Rows from block 4, named by matrix and row number. Each number is 200 + 20 x the weight over its row's rms, rounded and kept within 0 to 999. All counts start at 0. After the name is the row's rms in percent of the matrix's.
# weight_hh_l0_reverse: GRU recurrent weights, backward direction (gates r, z, n stacked) (model.rnn.1.rnn.weight_hh_l0_reverse, 768x256), inputs 128-255
weight_hh_l0_reverse.694,098,225,170,173,202,215,196,218,153,192,211,204,212,200,185,225,205,210,194,219,218,213,173,208,157,161,204,223,221,212,196,203,229,220,181,184,179,157,175,212,183,186,197,205,220,222,205,230,184,194,192,199,207,199,208,78,229,220,184,211,197,210,209,224,183,198,222,178,202,177,201,201,178,210,206,206,207,182,196,204,224,203,184,217,187,194,220,210,195,196,171,199,198,195,226,200,226,201,207,225,171,193,179,179,185,193,211,208,197,230,223,203,205,164,180,203,178,237,169,182,193,216,215,198,211,208,227,197,246
weight_hh_l0_reverse.695,109,204,201,185,206,230,177,193,201,208,210,221,194,186,177,193,174,195,184,176,216,209,203,184,228,243,238,209,182,217,188,171,186,161,224,201,199,213,203,211,196,216,177,169,210,223,202,213,198,196,179,190,214,238,194,226,120,227,192,209,170,172,179,221,198,194,201,177,190,180,217,214,235,226,181,195,167,218,174,182,182,179,190,212,171,181,213,130,186,211,234,205,192,158,196,186,218,200,190,199,182,219,183,223,177,175,230,203,197,191,218,203,184,179,198,209,167,203,213,210,212,156,201,180,206,193,200,205,227
weight_hh_l0_reverse.696,099,222,187,196,234,205,181,186,211,204,216,194,215,185,211,189,186,179,178,205,191,212,179,202,168,198,208,207,206,234,211,197,195,196,207,183,198,208,201,215,198,159,218,172,242,191,216,201,182,209,206,193,200,205,189,218,189,70,190,196,174,206,179,211,199,177,180,218,213,191,229,221,177,228,218,206,173,214,199,203,207,194,214,222,194,199,213,178,197,203,167,199,175,213,243,181,181,175,219,208,227,167,190,191,233,230,197,212,202,201,186,179,256,207,192,192,211,185,217,174,191,188,202,210,179,205,188,225,218
weight_hh_l0_reverse.697,101,192,242,201,180,184,221,193,215,202,191,183,177,210,214,222,203,174,191,179,210,187,210,195,203,225,198,227,210,190,186,197,170,157,216,191,146,193,202,168,236,206,226,200,192,191,236,180,191,202,197,201,168,165,154,218,212,213,67,231,208,233,192,175,176,212,234,187,170,226,184,190,196,206,176,212,213,176,218,204,179,227,235,182,186,191,211,181,211,201,199,215,205,220,241,203,169,208,207,245,188,231,186,198,203,227,208,232,169,238,212,181,190,217,202,193,198,247,177,208,198,195,199,216,187,200,219,208,173
weight_hh_l0_reverse.698,105,226,210,218,193,218,212,204,201,184,197,176,186,204,213,197,181,203,219,203,201,222,232,204,197,183,196,199,214,185,196,189,177,161,181,220,203,213,214,172,205,203,183,197,203,205,169,178,194,164,231,244,168,210,170,233,146,223,183,84,189,199,210,211,197,203,204,190,213,199,219,189,203,173,195,227,182,215,190,209,178,201,220,193,205,231,183,196,191,216,210,169,171,222,205,202,198,176,209,174,189,169,222,203,191,168,198,173,236,222,192,216,194,201,213,210,230,205,218,207,213,230,201,194,208,204,198,222,208
weight_hh_l0_reverse.699,111,225,186,215,224,217,212,203,227,222,199,154,182,233,209,193,225,185,175,202,219,214,212,219,197,178,212,195,175,195,209,178,180,194,197,175,237,228,195,161,190,188,181,206,227,203,175,213,194,230,151,203,201,188,197,207,204,170,175,190,86,178,205,213,186,199,207,221,213,234,230,206,204,200,209,188,198,194,203,187,188,164,215,190,223,190,198,194,183,173,197,220,193,183,230,194,216,204,183,187,196,208,206,212,174,209,182,200,180,184,208,184,220,202,179,213,209,161,236,170,213,198,209,186,183,229,179,178,161
weight_hh_l0_reverse.700,106,207,173,222,203,196,193,211,208,178,197,183,188,188,209,170,235,163,202,215,206,160,196,212,183,190,183,194,190,178,198,198,200,173,190,181,213,174,213,215,228,184,209,201,215,182,180,169,238,223,182,215,215,189,209,213,200,181,214,215,172,65,184,193,163,205,206,218,178,215,198,215,191,200,182,209,194,167,187,173,205,191,189,203,194,194,214,201,198,188,167,169,169,188,192,183,165,237,212,227,191,194,190,222,199,184,178,209,169,194,210,183,199,209,201,183,178,221,178,208,227,200,177,175,219,211,223,209,177
weight_hh_l0_reverse.701,107,233,179,175,212,202,178,217,207,217,182,192,190,187,189,199,177,221,227,202,193,200,213,203,208,199,195,191,173,192,209,176,219,177,196,224,209,175,216,190,206,196,221,203,224,166,188,182,213,201,194,202,229,189,184,198,191,170,205,195,227,187,109,221,167,196,207,196,211,191,189,173,161,205,237,212,165,167,207,206,172,176,209,191,186,184,192,186,176,209,197,185,197,208,192,178,199,200,195,209,205,222,266,183,209,207,172,197,229,170,197,182,214,232,210,218,199,184,222,219,176,163,215,192,202,199,194,195,215
weight_hh_l0_reverse.702,108,198,208,195,220,211,192,225,211,206,171,201,182,197,190,212,171,217,173,221,202,204,199,184,183,204,211,178,203,204,224,166,214,185,208,203,229,182,215,191,196,176,212,200,192,225,186,216,201,181,208,170,189,117,194,185,231,195,182,207,194,198,190,78,219,203,212,231,215,182,198,202,181,212,211,180,191,203,209,202,182,244,203,187,221,267,211,201,196,218,195,192,186,200,200,220,169,170,196,173,202,222,197,202,193,169,221,225,189,207,188,160,195,193,175,199,222,202,212,206,169,199,237,200,205,175,217,219,197
weight_hh_l0_reverse.703,106,211,182,194,196,214,189,192,166,214,172,200,194,215,210,189,172,202,200,205,183,186,203,194,212,216,219,174,214,178,205,210,213,212,234,236,241,205,218,190,204,175,211,183,170,205,196,198,190,154,220,246,172,183,209,212,168,202,194,235,247,215,198,200,105,202,200,198,194,205,188,203,171,174,204,219,179,229,180,177,183,210,198,177,198,233,215,199,209,193,215,166,171,188,193,184,207,177,191,217,205,187,186,193,183,213,177,157,194,221,218,243,165,165,201,203,225,214,208,204,204,194,148,205,195,191,214,210,193
weight_hh_l0_reverse.704,101,162,206,206,180,202,202,197,194,194,225,185,178,226,195,178,160,201,186,186,156,186,209,221,187,208,214,185,184,197,183,196,204,217,204,194,191,210,229,189,178,178,201,205,204,171,219,210,174,176,201,206,168,213,168,225,230,182,230,176,184,204,180,176,198,111,225,146,199,204,205,203,210,208,225,204,183,183,232,216,207,204,184,234,193,171,202,189,189,204,185,201,174,222,158,202,187,194,189,205,191,239,219,221,184,220,163,196,214,200,183,185,182,193,224,247,196,206,209,237,235,248,192,172,188,166,160,203,183
weight_hh_l0_reverse.705,105,199,225,164,183,154,214,225,194,192,193,195,180,197,195,186,191,259,207,218,175,250,217,179,209,198,208,182,204,174,227,175,196,197,209,189,194,195,177,221,205,192,211,205,185,236,210,205,207,206,201,208,195,177,195,212,198,198,190,232,203,211,197,227,196,206,80,199,202,169,176,201,207,210,223,211,210,209,212,214,220,170,227,234,232,190,181,212,198,198,162,208,138,190,162,198,191,203,179,176,208,191,198,202,172,195,181,197,189,183,184,201,197,180,192,194,184,210,223,207,214,199,184,205,212,176,189,183,209
weight_hh_l0_reverse.706,116,182,194,207,175,219,225,218,241,192,184,223,181,164,190,200,242,196,194,221,180,221,161,223,204,188,209,226,215,208,179,150,175,213,208,199,231,194,172,169,203,172,187,194,173,235,178,203,193,197,169,207,197,194,187,203,175,204,197,184,192,216,189,193,195,184,217,59,211,219,192,214,209,208,199,193,198,211,172,187,204,209,185,191,201,212,209,218,178,200,214,170,248,183,207,243,181,213,194,185,208,153,196,182,220,177,202,200,188,150,190,216,205,205,213,198,202,203,205,211,210,183,222,231,203,215,190,185,176
weight_hh_l0_reverse.707,102,185,167,200,222,181,223,211,188,214,209,193,241,223,204,197,202,172,213,182,173,194,218,187,150,214,186,207,224,183,181,207,187,196,175,197,209,206,192,164,217,207,192,199,184,237,216,150,207,183,175,189,183,187,200,192,197,191,194,207,181,183,210,230,192,210,206,223,101,239,200,223,192,236,216,208,191,191,197,205,187,207,183,196,188,183,209,179,214,215,207,210,190,199,188,212,212,196,214,215,224,167,210,230,205,193,199,180,205,206,184,210,206,227,234,210,218,191,198,165,186,213,190,215,215,207,176,189,201
weight_hh_l0_reverse.708,101,220,182,231,201,176,174,207,189,175,208,201,190,176,173,191,181,190,189,156,201,208,184,194,194,253,177,201,198,178,200,209,211,184,179,183,234,198,212,198,178,181,185,191,210,201,196,226,167,188,176,139,213,180,196,199,191,180,188,178,198,218,184,204,198,224,201,220,179,69,191,213,211,194,180,195,209,184,192,203,224,183,225,203,210,195,210,223,161,220,193,206,181,204,186,168,209,225,200,203,200,191,177,184,213,183,196,213,222,191,197,220,214,199,218,195,194,190,172,181,197,163,154,190,176,210,195,206,233
weight_hh_l0_reverse.709,105,201,207,220,209,210,188,233,193,185,205,171,219,191,216,216,178,204,195,195,191,206,182,199,201,228,204,182,190,168,201,203,199,203,224,180,210,207,207,192,163,168,199,180,232,232,192,212,199,173,180,199,163,212,224,222,196,211,231,223,208,221,188,194,230,206,218,172,207,190,109,187,190,191,180,197,210,182,221,241,224,195,202,188,190,206,215,234,166,186,224,179,163,180,205,220,236,214,253,204,211,215,154,191,213,193,170,249,214,224,210,197,194,205,184,184,197,209,172,192,195,168,229,208,171,202,187,206,208
weight_hh_l0_reverse.710,101,218,207,192,216,193,199,200,166,182,176,200,200,182,207,204,183,171,204,149,167,193,201,168,173,205,171,203,222,234,226,173,210,197,232,173,223,179,177,198,211,211,173,242,187,179,193,193,195,173,180,201,237,203,194,183,207,234,176,200,189,175,192,174,210,198,178,174,179,179,211,99,189,202,219,224,205,179,231,203,224,187,170,216,212,186,173,216,188,201,206,202,202,221,170,201,166,212,213,195,194,206,191,226,212,209,171,207,196,197,214,189,190,185,212,191,201,146,192,197,171,198,224,210,231,210,197,185,198
weight_hh_l0_reverse.711,106,215,156,199,214,206,197,190,191,164,179,224,176,210,162,181,218,199,174,203,183,244,199,190,204,186,213,225,242,200,181,208,211,227,233,222,178,221,220,209,211,205,210,186,201,209,230,205,206,182,220,206,210,217,217,188,203,175,215,228,212,199,183,220,196,203,206,164,202,187,214,198,78,247,231,214,195,201,201,186,191,192,193,207,172,224,218,205,210,191,198,223,196,167,199,204,214,205,236,174,213,191,209,214,199,169,212,245,201,180,185,205,220,190,190,189,170,205,223,200,174,192,197,182,254,214,191,227,184
weight_hh_l0_reverse.712,105,212,224,189,207,210,169,250,208,202,213,203,212,231,186,201,155,191,177,184,191,188,198,203,195,208,216,210,206,213,181,210,192,204,215,189,168,210,227,197,200,211,213,218,207,210,209,164,190,200,205,189,211,206,198,196,196,198,175,213,215,189,199,179,208,209,208,216,192,190,181,194,214,92,195,180,220,210,236,199,197,201,187,229,183,195,195,189,177,229,198,239,197,161,175,186,215,211,219,172,194,233,206,224,158,202,211,182,199,192,185,224,198,194,194,219,218,195,172,208,177,208,223,182,209,201,215,210,186
weight_hh_l0_reverse.713,112,177,191,191,223,187,197,217,181,164,168,206,198,226,187,200,183,197,189,223,200,219,182,159,199,214,173,218,197,214,200,200,199,202,235,192,208,205,207,206,211,167,185,200,213,240,227,245,207,162,208,181,178,215,184,212,211,196,192,208,222,223,197,236,190,198,227,223,198,209,223,196,209,188,96,192,176,254,195,207,198,201,210,221,181,182,168,170,216,174,184,202,212,179,195,198,168,203,208,204,178,200,224,177,203,192,209,228,192,175,183,222,177,237,208,189,208,231,227,202,222,214,148,184,187,173,225,212,193
weight_hh_l0_reverse.714,114,178,166,214,215,215,189,226,195,189,211,206,193,184,207,196,197,205,215,220,191,198,190,173,200,201,197,179,150,199,207,204,181,213,199,210,249,208,206,196,211,222,202,223,217,178,175,215,200,240,196,187,200,174,192,205,197,196,204,169,211,214,198,202,184,189,194,195,234,192,220,218,195,208,234,76,214,233,173,221,210,194,167,192,192,189,196,204,211,158,165,211,192,200,209,208,190,220,211,194,228,217,187,238,201,139,169,198,224,199,189,202,162,186,215,194,199,203,190,211,188,169,216,201,229,236,219,178,212
weight_hh_l0_reverse.715,104,201,219,259,222,193,181,207,223,194,204,177,208,167,202,221,188,213,218,204,200,203,169,230,199,162,163,186,228,188,221,177,172,195,184,209,233,180,208,221,201,225,212,223,198,237,227,205,171,189,216,199,240,186,186,202,190,193,211,189,174,220,189,221,198,218,219,234,191,215,255,169,204,212,214,229,126,165,205,213,177,206,182,184,227,198,182,185,213,221,166,177,214,183,206,213,200,218,175,209,207,198,202,192,249,188,190,211,216,213,217,192,168,185,170,182,211,219,199,209,227,190,234,229,181,162,226,184,204
weight_hh_l0_reverse.716,106,215,187,198,192,217,218,176,229,215,203,191,199,170,210,189,233,207,228,210,193,206,159,193,194,204,203,190,195,178,184,207,189,187,205,189,220,203,188,192,190,225,145,198,202,193,197,178,202,192,229,211,211,244,197,206,220,233,189,212,202,216,220,191,212,210,206,200,161,227,203,190,217,183,181,218,171,65,187,221,210,166,195,190,193,184,168,179,225,228,203,202,214,201,221,189,199,220,216,201,189,208,203,201,203,223,218,193,186,192,230,200,218,197,213,239,200,224,234,215,199,201,210,209,208,171,186,197,188
weight_hh_l0_reverse.717,104,187,207,202,184,215,207,206,188,206,189,169,211,230,177,212,188,202,196,229,209,231,214,199,236,189,234,184,226,228,182,166,211,177,214,220,244,198,199,180,173,205,222,195,193,192,214,206,190,189,195,162,189,177,184,200,200,179,195,178,218,190,194,199,193,168,191,190,196,205,206,184,212,166,193,176,209,168,92,216,230,205,195,215,228,217,212,193,203,233,214,179,188,197,198,190,219,209,170,210,172,195,188,211,191,210,182,188,190,193,196,183,215,178,222,183,191,231,195,201,168,165,214,191,210,174,194,178,203
weight_hh_l0_reverse.718,115,177,190,216,229,209,204,183,215,216,184,224,199,184,175,188,181,206,177,203,172,203,228,178,179,200,210,197,217,209,204,185,204,203,208,171,170,198,185,221,185,189,229,205,209,209,227,188,191,175,169,211,193,177,240,200,211,224,218,212,196,203,218,204,190,207,197,173,223,218,199,198,216,205,192,214,224,214,196,63,226,210,190,209,205,193,205,204,163,213,203,202,181,228,237,175,181,218,207,214,192,205,147,208,219,233,221,210,205,184,192,207,187,182,199,225,224,212,199,216,228,202,231,214,191,196,223,205,188
weight_hh_l0_reverse.719,098,226,201,207,177,218,196,202,181,191,174,207,178,195,214,180,223,185,203,235,209,177,205,220,184,182,207,223,190,198,214,196,220,219,216,162,222,196,166,210,180,185,196,234,180,230,189,208,189,203,186,211,177,219,207,207,185,172,206,180,154,198,190,200,208,194,225,213,200,196,175,219,219,223,196,186,221,209,193,209,86,186,213,187,149,229,221,183,202,185,218,201,191,212,173,190,219,191,227,232,222,195,221,210,198,197,203,210,207,215,206,208,168,226,216,213,167,186,176,183,241,210,208,214,182,194,184,186,223
weight_hh_l0_reverse.720,103,208,224,212,222,217,220,174,201,224,203,201,181,198,188,192,194,216,203,166,217,210,200,176,190,209,176,178,223,215,189,207,194,196,197,198,217,200,165,211,207,209,212,195,174,215,197,202,228,204,179,186,205,200,202,191,200,184,208,197,195,213,192,206,187,209,221,180,192,155,200,194,198,232,187,205,187,196,211,182,229,82,174,193,224,187,231,200,204,204,239,237,190,160,185,163,193,205,211,203,215,204,205,210,216,183,204,220,188,229,235,202,177,229,196,202,190,184,157,183,181,182,239,192,218,162,196,230,161
weight_hh_l0_reverse.721,105,196,178,192,199,218,182,216,191,209,218,209,210,228,195,189,199,204,213,211,211,212,192,216,211,191,197,218,161,198,187,182,191,161,208,173,191,230,168,211,206,176,229,217,195,213,199,207,184,206,202,182,212,200,191,220,207,205,193,225,198,200,176,181,202,200,220,195,184,225,203,173,216,193,195,180,207,204,211,214,209,208,77,203,212,186,212,176,208,203,206,213,190,183,204,226,208,219,187,212,221,212,228,164,196,197,212,187,208,185,194,172,226,207,199,182,192,180,175,204,220,185,214,214,187,175,197,201,191
weight_hh_l0_reverse.722,106,178,164,221,214,205,186,175,196,197,176,192,183,189,201,184,226,189,211,178,205,219,216,201,194,225,196,215,178,192,201,208,210,209,198,197,182,213,210,208,212,185,221,175,176,215,199,172,182,207,200,163,191,217,192,194,196,194,211,196,213,217,189,232,178,187,226,216,204,189,227,208,187,196,176,215,200,235,200,213,180,191,196,96,194,193,168,179,181,176,189,190,207,173,161,160,198,186,222,204,192,172,225,193,236,200,194,248,235,202,210,199,196,181,217,194,197,184,209,196,196,205,202,207,197,198,215,204,205
weight_hh_l0_reverse.723,105,196,207,206,192,209,170,203,227,197,183,204,188,207,221,168,184,203,234,216,203,203,219,212,180,229,214,182,204,220,194,194,161,190,199,204,213,178,212,214,220,194,198,225,202,192,196,198,177,204,190,195,207,194,243,187,223,216,184,236,231,208,170,196,238,178,231,188,213,175,218,196,205,215,212,185,219,199,204,210,198,165,239,190,83,213,167,213,196,202,234,202,247,172,168,212,181,210,168,161,207,196,230,237,192,192,181,211,201,209,157,171,213,218,209,183,199,198,215,191,250,176,190,211,191,193,197,180,217
weight_hh_l0_reverse.724,101,210,184,185,187,192,212,190,169,228,203,195,193,220,204,233,208,205,212,199,193,223,231,207,185,186,188,200,234,177,166,185,200,184,213,191,210,202,183,170,222,217,198,195,221,217,208,189,187,199,169,215,199,217,195,212,181,176,201,197,183,180,187,184,214,199,187,194,208,179,213,230,193,207,191,200,215,214,187,200,212,195,192,225,184,79,162,210,190,245,213,175,193,169,192,221,193,190,185,220,202,179,200,190,208,183,193,225,220,196,185,165,167,201,205,198,179,194,202,189,195,202,211,196,195,209,207,212,194
weight_hh_l0_reverse.725,102,193,182,220,223,180,182,219,186,225,180,167,204,192,197,197,219,205,192,220,216,209,194,211,195,202,200,166,217,171,226,176,229,191,215,193,192,205,180,185,195,203,173,197,202,191,195,204,184,204,213,201,205,198,202,234,202,177,197,176,204,167,214,205,182,219,202,185,220,183,186,231,193,229,240,208,167,215,216,183,224,209,186,216,206,207,94,220,205,192,183,198,185,195,203,197,189,202,192,176,197,186,174,199,211,216,186,181,202,200,234,223,181,195,181,222,197,171,244,185,199,205,191,194,176,205,211,224,206
weight_hh_l0_reverse.726,097,190,225,211,181,218,198,197,225,213,196,205,212,183,208,194,199,191,203,210,172,231,186,222,205,223,186,199,177,207,208,194,186,209,222,204,186,203,221,240,194,187,212,219,163,212,188,224,235,184,204,204,193,209,222,212,196,190,222,186,213,250,210,175,191,211,204,222,176,181,171,189,221,161,203,171,192,214,201,209,197,208,211,170,255,172,207,133,190,206,185,232,216,169,181,184,222,220,169,218,171,202,191,224,186,222,189,210,192,233,236,240,220,217,205,194,252,199,190,206,209,211,209,185,205,187,227,218,194
weight_hh_l0_reverse.727,096,204,225,192,195,234,155,210,203,202,234,214,192,165,212,219,199,194,213,198,196,173,223,200,170,196,227,193,196,184,229,223,220,188,215,184,204,222,215,171,222,198,224,171,187,211,207,175,212,174,204,165,177,187,199,213,205,212,197,197,208,165,232,188,162,228,171,171,211,199,223,202,198,217,197,181,209,207,213,243,177,188,222,227,185,205,202,234,94,204,226,202,221,190,196,203,186,219,179,208,205,199,215,205,198,188,200,212,184,214,240,202,224,238,192,197,230,201,212,196,189,186,190,178,203,181,204,171,186
weight_hh_l0_reverse.728,104,223,176,221,193,205,171,207,180,200,207,224,234,158,193,182,183,178,181,202,199,188,192,243,211,201,188,225,183,211,226,192,217,220,165,186,203,225,192,189,193,192,187,221,193,204,168,195,212,228,186,212,205,228,229,210,164,209,187,204,201,182,185,190,208,208,209,203,201,216,204,221,224,175,201,177,187,267,202,179,203,185,231,221,175,164,238,176,171,89,183,200,203,237,177,218,177,190,227,213,202,213,254,204,202,214,209,201,216,206,203,193,178,220,215,203,199,220,202,220,198,206,187,238,169,199,203,179,196
weight_hh_l0_reverse.729,099,170,239,192,227,192,192,205,203,184,217,144,208,191,176,205,186,205,176,196,194,231,206,219,191,192,201,187,191,216,243,189,205,181,207,148,214,207,234,216,217,204,202,227,194,192,192,216,201,222,238,191,204,191,186,210,203,214,174,220,205,201,210,201,203,176,195,200,236,233,166,171,218,190,216,209,227,211,225,175,198,175,226,222,197,177,204,208,192,216,113,198,209,206,176,192,181,203,220,230,169,211,181,223,198,207,206,177,237,219,181,160,193,193,203,183,200,195,186,175,222,177,207,206,218,191,180,196,231
weight_hh_l0_reverse.730,088,225,207,196,194,198,197,188,196,197,231,181,223,186,176,224,189,206,204,190,238,209,196,205,191,163,210,222,202,214,191,209,210,202,214,167,200,165,224,198,183,211,193,188,206,192,210,155,197,182,180,244,192,196,169,210,199,225,195,209,234,206,143,133,176,233,185,234,204,149,214,205,187,210,199,192,187,229,251,182,183,242,215,205,200,201,195,170,195,198,192,179,202,199,191,218,199,186,207,203,214,151,241,209,194,205,191,216,172,201,182,165,196,192,184,225,218,212,187,223,196,211,205,223,228,201,225,174,209
weight_hh_l0_reverse.731,101,236,227,203,199,146,205,178,219,203,180,238,235,230,189,248,243,206,225,202,240,212,189,213,185,189,157,205,185,198,186,179,200,209,227,194,174,228,189,194,218,197,203,173,191,205,208,209,190,206,176,208,225,213,207,209,193,230,200,187,192,211,203,199,257,195,195,231,212,192,201,194,217,200,223,202,199,192,190,199,200,184,158,180,198,220,210,211,173,183,193,162,136,165,232,163,173,180,227,205,195,208,219,201,167,188,217,225,173,176,199,179,196,229,201,194,191,178,184,213,187,259,206,241,181,198,208,198,210
weight_hh_l0_reverse.732,099,161,195,197,187,187,188,247,181,186,187,198,216,182,212,188,177,197,207,205,202,194,219,228,176,178,210,208,188,187,234,178,228,200,209,242,227,204,235,220,220,194,197,222,214,181,227,225,212,200,158,213,191,199,204,199,207,197,208,204,190,203,200,194,187,203,222,221,211,192,211,214,163,225,200,193,189,190,233,200,213,192,202,184,196,200,189,192,239,200,213,180,185,103,205,211,238,178,252,212,184,226,234,202,236,208,170,150,220,201,212,216,170,202,221,200,191,199,205,224,176,211,215,210,204,209,197,187,164
weight_hh_l0_reverse.733,101,184,198,184,213,201,192,202,205,213,203,237,220,179,192,210,194,166,206,191,176,186,196,245,167,178,191,190,194,213,197,198,184,186,208,186,214,218,195,203,201,220,194,186,206,194,220,192,196,201,200,203,231,181,174,177,228,184,192,205,204,218,216,202,212,209,198,185,236,182,190,198,169,221,236,188,194,168,196,216,214,234,143,207,186,217,196,191,183,226,220,176,200,235,89,216,213,188,209,192,207,179,165,192,198,209,170,179,181,193,212,179,221,216,230,233,200,200,183,228,207,226,193,190,188,210,217,164,214
weight_hh_l0_reverse.734,098,216,225,195,162,170,211,223,218,216,209,186,207,173,213,222,213,186,181,215,211,213,205,207,199,186,177,187,218,199,194,181,171,214,180,194,193,202,170,189,212,209,214,191,181,194,178,182,187,229,223,198,200,213,196,216,205,223,206,194,205,214,207,211,153,197,207,237,228,179,166,198,213,205,190,213,202,174,191,184,202,200,215,172,221,218,221,188,196,201,195,210,223,237,178,143,201,193,216,218,209,204,205,159,194,208,191,183,232,221,179,225,236,176,229,202,193,237,189,201,194,206,191,224,168,217,173,225,182
weight_hh_l0_reverse.735,108,204,204,195,201,206,193,200,205,163,190,172,188,191,195,177,219,204,208,197,214,237,206,194,183,183,201,232,176,203,181,194,206,179,209,187,186,176,190,215,232,188,185,199,194,196,175,194,233,165,211,183,205,216,182,204,206,215,174,168,204,198,188,186,196,169,219,217,218,164,172,198,225,184,237,217,185,200,214,196,211,174,224,237,200,194,224,194,193,201,213,217,221,165,216,210,60,212,191,215,189,187,191,194,198,208,219,194,214,210,194,234,198,183,181,212,202,234,189,187,186,191,178,204,174,208,218,190,203
weight_hh_l0_reverse.736,104,209,189,205,205,212,193,186,195,225,203,175,198,200,217,176,215,184,174,213,281,176,184,199,216,192,190,197,177,217,199,208,200,208,197,203,185,169,199,202,193,183,195,215,173,210,187,168,157,189,228,188,211,175,164,185,236,208,229,203,188,188,202,222,211,215,204,173,212,202,182,214,208,187,177,190,228,206,173,182,215,215,196,223,207,198,192,203,185,202,197,198,263,203,227,177,210,117,233,202,205,200,179,198,206,246,177,191,190,177,203,184,197,223,183,222,178,216,155,188,197,186,195,206,185,217,213,198,182
weight_hh_l0_reverse.737,103,243,218,171,187,216,144,207,163,235,209,206,203,199,220,219,217,197,184,194,205,195,238,211,204,222,214,184,230,222,212,184,197,183,172,190,200,232,179,202,200,181,196,205,209,208,190,237,225,186,194,211,222,187,202,222,210,173,209,200,176,203,199,211,191,190,192,180,200,203,203,173,202,241,198,182,171,193,223,184,204,227,237,187,215,203,175,188,218,209,207,208,182,185,218,212,206,229,101,188,183,209,187,170,187,204,192,216,199,226,206,207,201,193,222,184,210,228,200,190,197,237,201,174,166,231,187,208,196
weight_hh_l0_reverse.738,095,203,196,189,195,156,206,191,182,194,215,181,155,215,191,190,221,189,204,226,195,207,195,216,205,187,205,229,167,203,195,229,207,188,199,198,200,195,201,217,205,194,231,193,191,205,218,200,192,205,189,169,219,169,231,168,153,177,194,227,201,187,191,171,191,158,204,188,207,194,181,197,202,157,214,195,193,192,248,209,204,205,242,182,192,201,199,172,154,194,199,200,168,181,192,204,193,197,191,111,193,217,191,185,184,186,225,213,210,180,220,214,181,207,196,241,215,215,182,223,189,187,183,188,192,200,228,238,221
weight_hh_l0_reverse.739,096,207,210,215,226,183,171,233,227,194,209,221,191,201,209,192,233,188,180,209,202,220,241,184,208,188,200,228,198,180,217,204,209,228,200,231,193,208,197,206,184,211,182,207,212,196,184,213,205,190,208,189,219,195,185,217,215,224,192,217,199,205,210,180,206,162,205,196,218,207,203,222,200,191,233,224,232,192,203,187,207,212,176,193,184,204,192,221,230,176,236,181,213,225,187,189,196,233,199,207,93,195,202,221,202,203,197,224,158,167,193,173,248,162,193,185,216,198,226,207,181,167,202,203,185,202,201,187,169
weight_hh_l0_reverse.740,113,197,166,210,174,182,182,183,184,200,211,195,165,196,190,206,200,202,216,225,187,179,190,222,189,177,170,179,199,189,225,236,194,214,226,200,213,221,168,178,211,175,170,213,229,219,196,208,170,227,189,201,202,157,233,196,213,191,205,202,215,133,226,198,213,194,201,199,203,212,194,220,159,172,206,203,190,188,174,219,205,191,207,228,253,215,185,243,211,189,224,213,189,161,174,202,208,217,177,221,219,92,213,213,208,198,196,232,215,219,207,199,227,213,214,212,209,201,208,218,213,196,190,178,209,175,214,188,200
weight_hh_l0_reverse.741,104,228,216,192,201,202,172,225,214,187,206,174,195,223,192,193,231,231,199,187,189,192,222,190,234,230,216,207,189,195,179,208,213,186,193,180,221,199,202,218,210,187,219,190,194,194,196,226,222,227,214,196,215,191,194,187,201,227,185,198,181,218,209,223,181,200,221,199,201,216,174,217,225,167,207,212,186,192,194,186,179,186,190,191,214,220,188,197,182,184,205,193,208,219,152,180,205,190,172,198,196,180,66,204,192,239,219,167,184,187,197,189,202,200,212,185,196,198,197,232,220,190,259,181,183,199,206,183,243
weight_hh_l0_reverse.742,104,182,215,221,235,231,221,196,169,231,181,212,189,155,179,187,188,200,182,189,211,202,200,200,210,209,201,138,183,241,203,195,175,176,174,226,219,194,190,189,186,212,228,202,194,193,189,202,163,200,183,204,237,212,216,203,222,225,193,202,225,216,245,186,191,201,195,240,217,192,211,232,156,210,221,178,157,219,193,232,194,190,210,213,153,192,201,222,233,202,192,200,194,214,197,225,213,181,210,194,177,177,182,113,207,199,201,228,202,214,208,198,206,243,213,190,189,177,176,222,204,197,195,162,201,204,191,197,185
weight_hh_l0_reverse.743,099,205,194,217,206,176,202,175,239,193,173,200,197,178,200,185,194,171,190,193,244,189,202,177,214,173,200,214,206,192,187,216,203,192,200,222,185,167,193,216,196,175,193,170,226,165,171,187,226,218,208,187,224,194,226,201,201,190,195,228,224,251,186,194,215,204,192,198,166,175,213,203,226,218,185,213,203,227,198,200,221,209,210,201,239,224,205,219,206,181,193,198,241,196,215,221,196,228,177,203,206,184,162,209,81,207,199,228,173,213,239,193,224,220,215,172,217,231,203,208,206,216,214,235,218,205,199,183,185
weight_hh_l0_reverse.744,110,195,198,207,235,228,210,167,215,197,207,224,197,194,180,191,214,186,200,189,185,196,163,208,222,209,212,216,189,190,190,217,211,194,192,205,185,179,195,197,204,155,198,186,195,193,177,164,218,189,213,224,182,193,195,211,183,207,215,202,181,202,210,197,228,185,190,225,219,205,200,213,218,154,185,196,211,204,193,196,217,196,226,215,198,213,205,154,179,158,233,206,201,199,209,221,206,201,190,179,229,182,154,233,220,56,199,194,197,225,200,206,187,174,187,218,209,194,203,184,208,210,204,190,196,186,215,192,180
weight_hh_l0_reverse.745,105,211,199,184,199,209,162,187,179,191,204,212,214,217,202,192,184,198,218,191,207,210,226,209,231,206,179,207,230,184,215,195,187,194,191,211,205,208,190,200,218,196,196,193,178,224,174,206,232,196,223,185,189,189,207,192,190,215,192,196,198,228,213,178,164,202,221,201,215,197,215,186,217,199,194,184,229,209,199,202,201,219,195,203,198,197,204,204,200,149,205,219,217,226,256,169,205,205,177,189,174,179,205,209,208,202,65,217,205,210,208,197,186,201,189,216,194,216,198,184,176,171,175,233,214,175,203,237,205
weight_hh_l0_reverse.746,095,195,233,210,197,206,224,195,201,179,188,179,164,248,175,205,206,186,206,179,192,217,185,194,170,211,205,168,190,197,171,200,203,201,186,190,166,161,186,212,227,228,212,203,196,235,198,157,171,203,234,176,224,235,199,209,231,198,188,174,183,187,185,189,201,210,221,203,226,243,225,212,187,200,208,203,193,208,220,214,193,212,212,169,237,191,164,194,188,213,202,203,229,185,198,203,222,208,232,221,204,182,197,203,190,181,183,116,212,214,198,194,212,205,197,204,184,203,199,232,199,182,194,162,213,191,187,218,195
weight_hh_l0_reverse.747,109,164,211,194,173,222,183,190,185,200,165,223,206,189,212,221,165,216,178,177,196,217,181,185,223,209,239,202,200,178,229,180,194,195,182,219,230,230,198,192,207,233,250,196,224,198,214,193,214,184,200,202,178,194,202,191,192,216,193,172,218,190,190,189,224,184,240,213,226,233,197,198,207,186,216,204,203,199,217,218,170,211,191,193,177,188,190,187,213,164,176,172,175,209,189,198,192,184,235,177,193,208,148,166,190,204,231,197,105,164,158,180,209,205,223,221,205,196,201,207,181,169,210,208,165,207,219,183,233
weight_hh_l0_reverse.748,099,184,205,187,187,197,192,206,200,206,219,204,177,184,208,195,206,208,194,207,204,199,233,207,195,203,188,208,179,193,181,186,222,208,179,200,182,202,177,190,202,190,210,170,202,192,200,173,213,169,232,236,177,176,222,222,177,203,229,196,178,212,191,189,192,185,226,197,226,170,211,202,202,212,183,215,204,206,214,202,214,174,163,222,156,210,220,195,213,224,192,186,175,218,219,186,212,210,196,165,214,200,184,217,184,189,241,210,149,98,217,216,183,191,195,161,199,176,181,210,217,212,206,183,214,183,206,224,189